config = dict(
    encoder_arch='efficientnet',
    model='contrastive audio-text model',
    dataset='songs of 200 made-up bird species, synthesised, often over outdoor noise',
    train_examples=39062,
    gain_aug_db=10,
    time_shift_ms=50,
    n_mels=64,
    hop_length=320,
    input='log_mel',
    spec_augment=False,
    win_length=400,
    tokenizer='word',
    vocab_size=50,
    loss='softmax',
    embed_dim=128,
    encoder_norm='batchnorm',
    encoder_activation='silu',
    encoder_channel_attention='se',
    encoder_padding_mode='reflect',
    encoder_depths=[2, 2, 6, 2],
    encoder_kernel_size=5,
    encoder_stem='deep',
    encoder_expansion=4,
    encoder_widths=[24, 48, 96, 192],
    text_encoder_causal=False,
    text_encoder_width=128,
    text_encoder_layers=6,
    text_encoder_norm='layernorm',
    text_encoder_norm_position='pre',
    text_encoder_activation='star_relu',
    text_encoder_mlp_ratio=4,
    text_encoder_head_dim=32,
    text_encoder_fused_qkv=True,
    text_encoder_bias='all',
    text_encoder_qk_norm=False,
    text_encoder_parallel_block=False,
    text_encoder_inner_norm=False,
    text_encoder_positions='rope',
    init='orthogonal',
    residual_init='zero_last',
    optimizer='adam_atan2',
    learning_rate=0.0015,
    beta1=0.9,
    beta2=0.98,
    max_steps=4700,
    batch_size=256,
    epochs=30.8,
    lr_schedule='linear',
    final_lr_fraction=0,
    warmup_steps=940,
    weight_decay=0.5,
)
Rows from block 3 of the text encoder of a small contrastive audio-text model, named by matrix and row number. Rows with one number belong to one neuron. Each number is 128 + 32 x the weight over its row's rms, rounded and kept within 0 to 255. All counts start at 0.
After each neuron's rows are labels from the 100 texts, of 14848, where the neuron reaches its highest value: "tokens" is the input token at the peak. Only what is clearly more common there than usual is listed. The data: songs of 200 made-up bird species, synthesised, often over outdoor noise.
# fc1: MLP up (text_encoder.blocks.3.mlp.fc1.weight, 512x128), inputs 0-63
# fc2: MLP down (text_encoder.blocks.3.mlp.fc2.weight, 128x512, transposed), outputs 0-63

fc1.441 [159  97 113  76  74 114 163 149 153 154  90  98 139  92 159 112  86 120 132 151 162 119  64 105 139 111 112 175 123 111  58 130 148  71 166 155 129 156  99 203 143  99 188 124 180 106 151 111 118  84 117 167 106 141 142 123 143 104 117 101  80 117 143  96]
fc2.441 [157 104 159 164 157 113 155 125 135 147 111 141 170 108 125 160 105 116 172  65 163  93  21 119 141 122 107 160 172 143 103  91 143 141 145  91 122 163 225 140 123 169  88 175 199 101 115 137 130 169 134 121 111 133 113 142 108 113  82  92 179 120 173  54]
tokens: ","

fc1.146 [126 140 152 136 124 144 187 113 101  90 164 123 139 170 130 135 141  63 109 141 144 100 115 115 137  93 119 164  76 127 133 126 192 102  94 116 120 125  95 200 114 127 118  93 108 211 117 139  93  77 123 118 133 122 198 130  68  72 100 129 137 101 153 142]
fc2.146 [123  85 117 109 131 166 144 101  60 113 228 155  72 141 168 102 133 135 105 155  82 120 117  91 140 164 160 165 116 115 172 120 160 157 113  90 120 129 121 132 118 113 175 158 146 164  90 177 135 109 139  65 144  88  98 106  88 109 133 152 126  95 161 188]
tokens: "note"

fc1.13 [ 93 126  95  93 173 149 186 147 149 160 121 101 160  94 156  87  73  85 106  89 170 171 153  96  94 135  94  84 164 123 151 107 151 164 119 132 168  91 109 152  81 161 113  95  92 160 106 120  84 137 154  72 161 170 119 136  78  79 149 130 153 157 165  88]
fc2.13 [ 86 131 117  98 154 139 141 130 150 176 127 116 133 107 147 100  85  83 106  90 135 178 167  89 118 111  98 106 197 135 153 105 139 151 119 127 134  75 110 132 113 152 103 117 116 162 116 118  68 137 177  92 153 130 141 139 103 113 144 130 166 181 177 107]
tokens: "in"; "room"; "reverberant"; "a"

fc1.405 [134  99 145 151 139 129 155 114 155 188 160 111 162 101 185 159 114 142 139 133 160 132 121 110 143 126 165 112 118 105  92 132 113  91 125 155 163 166 120 133 129  91 204 130 151 119 110 122 104 134 108 125 123 167 216  76 116  43  81 172 114 133 125  89]
fc2.405 [126 119 154 164 126 194 110 106  97 138 122 192 181 122 172 125 107 207 123  64 166 178 114 152  80 107 128  93 184 136 128 179 114 180 187 119  93 135 131 139 126 100 108  79  79  60 110  83 132 112  86 113 136 161 133  69 155 154 140 181 135 114 102 110]
tokens: "dip"

fc1.418 [110 130 119 141 105 161 185 163 132  95 148 107 143 129 191 103 130 123 147 146 174 155 136  90 148 139 113 142 111 128  91  81 152 122 143 181 143 186 146 204 131 126 175  86 140 165  97 127  54  53 124 123 126 126 162 137  77  99 103 111  96  97 151  57]
fc2.418 [146 157 121  86  66 105 105 119 164  83  89 102 115 162 115 101 111  86 178  82 124 128 138 108 140 128 136 126 146  77 106 148 143 106 110 199 127 119 122  88 115 140 148 166  95 155 199 100 140 207 122 175 123 171  67 168 131 125 143 135 187 163 129 104]
tokens: "over"; "5"; "1"

fc1.352 [136 129  78 156 119 107 132  87 173 170 173 122  92 184 176  76 113 135  89 172 109 107 169  86 107 105 118 172 115 165 145 126  97  81  87 164 155 164  64 137 165 156 125 115 160 125 155 148 143 155 121 108 180  93 155 139 105  76 172  92 118 152 160  91]
fc2.352 [176  71 116 128 147 125 162 145 137 160 127 115 126  73 117 107 127 112  80 129 168  87  79 130 105 120 104 131 119 108 118 135 212 111 113 103 129 192 119 165 126 169 108 153 229 159 165 120 124 155 117  92 122 125 120 124 146  71 105  85 129  57 146 131]
tokens: "wind"

fc1.279 [188 148 114 125 105 144 134 120 139 164 112 122 177  97 179  98 132 140  76 167 173 115  99 142 153 106  29 103 144 180  95 101 108 107 159 163 160 164  96 167 166 146 100 149 131 144  64  93  87  80 107  90 149 106 156 127 165 102 130 150 107 122  86  98]
fc2.279 [106 143 117 149 159 134 145 144 159 108  85  74 122 111 116 122 208 100 172 114 137 121 138 141 164 215 148 120 111 119 103 167 111  94 118 107  65 164 149 155 136  31 151 114 108  89 117  65 105 147  74 142 109 103 136 154 123  96 149 117 156 120 108 135]
tokens: "x"; "wind"

fc1.192 [145 131  99 140  98 154 147 139 138 180 117 115 219  85 155 124 129 113 139 154 179 158  96 104 157 122  88 152 110 155  99  84 134 111 142 151 148 194 113 191 118 142 167 106 168 130 108 102 109  73 102 110 138 119 219 119 128  71 150  89  81 125 126  83]
fc2.192 [125 106  97  97  99 115 135 143 172 131 134 101 131 152  99 125 224 121 152 125 134  88 178 130 120 185 113  80 122 111 122 151  80 133 160 116 113 109 134 215 180  61 123 135  82 126 106  78 102 105 103  95 158 130 196 157 145 135 175 191 134  94 127 112]
tokens: "x"

fc1.162 [124 108 136 121  69  75 119 116 121 166 144  90 204 108 135 101 128 154 144  97 142 173 115  99 154  62  78 130 153 142 114 109 137 101 146 146 154 176 146 167 200 193 187 163 121 160 103 104  79  86 147 126  73 114 205 103 147 123  99 101  81 105 153  95]
fc2.162 [128  99 153 114 134 130 172 114 169 156 160 136 146 117 129 110 128 107 152  72 148  85 174 139 145 126  91 143 147 111 136 135 201 176 166 128 158 124 183 139 117 154  88 122 133 141 106 167 119  82 115 105  76  83 176 158  72  58 170 153 133  95 197 107]
tokens: "1"

fc1.322 [143 169  98 205 135 117 150 127  88 117 126 123 145 127 166  87 129 111 157 158 163 206  80 109  92 156  90 148 174 131 133  95 172 115 113 119 162 146 110 106 146  91 115  84 127 147  68 127 115  63 167 117 161 137 152 121  94 114 109 116  82 142 128 103]
fc2.322 [114 161  97 121 111 112 150 100 100 106  90 103 129 115  94  56 208 132 143 113 154 138 154 112  58  99  73 154 142  77 171 163 169 113  98 158 155  88 121  66 200  99  82  94  69 145 135 180 149 121 109 204 168 129 129 166 128 138 163 152 100 129 106 145]
tokens: "over"

fc1.246 [128 171 120  69 159 152 232 129 105 154 138 101 159 136 174 105  89 114 116  84 160 150 135  93  64 164  90  88 157 127 185 126 121 163 116 147 171 127 145 185  97 130 128 104  93 145 138 136  80 146 156  81 127 186 176 112  90  89 129 106 133 150 170  67]
fc2.246 [ 85 132 117  98 154 138 141 131 150 177 125 117 133 109 147  99  86  83 105  89 134 179 168  88 118 111  98 103 198 136 153 105 135 150 119 129 135  74 110 135 114 152 105 117 114 160 117 118  68 136 177  91 154 129 141 140 105 113 144 128 167 181 176 107]
tokens: "in"; "room"; "reverberant"; "a"

fc1.477 [116 160 149 139 151 103 139  91 123 106 157  92 163 144 153  70 126 115  93 144 134 126 153  24  99  98 160 126 105 136 113 163 154 129 140 105  94 127  76 173  91  97 196 137 137 138 166 116  85  54 145 106 138  65 200 112  39 110 145 138 107 113 201 131]
fc2.477 [129 118 123 166 115 121 140 109  84 111 169 183 112 107 134 167 131  97 129  94 102 146 152 148 115 113 123 108 117 181 132  86 139 214 126 149 138 125 116  77 137 179 121 235 111 118 138 127 141  97 157  92 101 152  88 126 104 147  92 145 140 173 119 125]
tokens: "note"

fc1.406 [110 143 106 166 150 159 170 123 105  87 187 138 138 170 155 142 111  71 110 135 149 109 102  88 112 126 136 178  88 132 139 130 187 122  80 123 138 151  88 186 108 129 120  88 141 211  64 128  94  89 144 117 140 111 213 129  58 108 107 107 125 108 179 117]
fc2.406 [118  76 130  98 128 150 148 115  75  93 209 170  72 156 161 132 152 112 120 158  87 110 139  87 162 150 152 182 117 100 189  89 180 146 122 124 128 124 131 125 101 145 130 141 113 167 101 183 112  91 170  84 128  58  93 120  74 101 152 139 125 100 170 192]
tokens: "note"

fc1.413 [161 128 139  92 114 126 115 127 120 124 167 125 112 135 168 161 127 124 171 121 147 164 124 105 123 144 130 137 170 147 110 115 115 111 145 166 163 133 164 174 115 129 172  83 131 143  75 113  61  88 130 110 127 169 240 125  65 100  82 106  80 104 131  95]
fc2.413 [132 135 140 106  95 156 211 171 123  92  80 102 142 100 134 130 135 123 157  49 144 144 192 115 100 122 100 145  85 129 140 169 169 143 104 188 190 112 127  79 122  73 152 108  87 158 161 145 154 104 115 134 113 138 133 103  94 145 106 150 173 129  84 157]
tokens: "1"

fc1.343 [128 174 142  95 171 127 210 128 174 139 136 112 126 101 164  94  59  77 119  96 189 152 120  98 108 158 105 107 165 179 137 109 137 164 130 150 165 101 135 195 127 127 159 104 123 147 152 105  94 123 133 108 146 163 187 161 102  75 134 122 133 113 155 106]
fc2.343 [ 87 131 117  95 153 138 140 131 150 178 124 117 134 107 145 101  84  84 107  88 134 180 170  86 120 110  97 104 199 135 153 105 136 151 121 128 134  77 108 136 115 152 104 119 113 161 115 116  69 135 178  93 153 129 142 138 106 114 143 130 167 181 176 105]
tokens: "in"; "reverberant"; "room"

fc1.209 [124 114 146 128 119 140 189 193 154 111 158 100  94 127 167 149 118  62 162 133 126 145 131  86 161 149 110 130 119 143 144 122 144  87 107 188 169 145 105 160  89 129 152  89 118 169 132 144  84  65 129 118  69 118 157 124  55  38 115 102 123 120 148  88]
fc2.209 [155 182 139  79 114 115 134 154 199 115  98 112  89 157 136  99 138  85 164 124 145 116 182  69 147 137 117 123 138 129 104 159 123 109 103 204 112 117  92 139 136 110 175 125 100 161 151 104 110 152  79 187 127 193 112 156 113  99 129 115 194 153 114  98]
tokens: "1"

fc1.251 [101 125  79 110 145 149 176 144  98 109 176 159 134 124 124 133 148  78 101 165 168 105 125 108 112 122 113 164 105 130 146 130 135 151 145 116 126 151 111 176 102 111 139  85 106 157  83 172 100  71 130 128 124 109 221  86  47  84 100  88 122 106 202 124]
fc2.251 [105  79 142  96 138 147 122  97  99 100 184 145  71 139 166  99 165 108 126 160  89 122 141 113 203 150 153 175 119  95 174  87 182 147 132 134 119 121 143 134 114 163 137 135 113 139 102 181 127 113 164  88 102  42  74 125  82  98 168 118 137 117 190 182]
tokens: "note"

fc1.134 [136 135  77 154 125 110 130  87 174 159 176 122  79 193 180  77 110 133  79 179 115 114 169  88 109 100 113 171 109 164 134 130 102  88  90 168 158 172  66 124 171 158 128 126 163 127 166 143 150 155 127 106 178  90 139 144 110  73 166  93 119 156 159  94]
fc2.134 [177  75 115 131 146 122 162 144 137 159 127 112 123  74 114 103 125 112  81 130 168  85  78 129 108 117 101 133 121 108 120 135 209 111 113 105 127 191 122 167 126 171 108 157 228 158 165 118 124 154 119  92 119 121 121 127 147  69 104  85 125  57 143 130]
tokens: "wind"

fc1.204 [117 153  92 157 116 105 120 102 162 107 125 109 171  69 127 113 146 148 137 192 144 166  68  84  98 121 120 179 147 122 141  87 183 110 124 109 146  79 138  94 167 103 123  80 107 143  77 137 170  99 178 134 156  91 192 137  83 109 155 123 139 130 151 111]
fc2.204 [131 153  96 110 105 111 159 128  88  79 102  99 140 119  83  65 193 122 135 101 138 141 154 139  64 115  82 145 141  74 184 170 170  97  94 167 143  81 126  63 166  98  62 100  83 170 129 181 140 125 102 202 173 124 144 179 134 132 161 150  83 139  94 132]
tokens: "over"

fc1.318 [192 155 110 140 105 139 143 106 138 178  88 123 155 121 191 130 138 103  83 125 177 140  91 113 128  80  59  92 151 164 122 110  89 123 116 154 183 182 142 171 129 135 116 140 169 111 120 101  96  98  98 114 138 134 192 115 145  93  61 126  79 111  87  79]
fc2.318 [111 121 104  93 128 138 135 137 148 136 121  67 133 123 112  98 226 108 163 124 146 118 179 138 124 199 122  85 114 111 126 166  91 112 138 111  91 115 117 186 179  40 105 121  96 135 122  77 117 134 118 121 148 102 173 166 149 136 192 168 135 121 122 142]
tokens: "x"; "wind"; "4"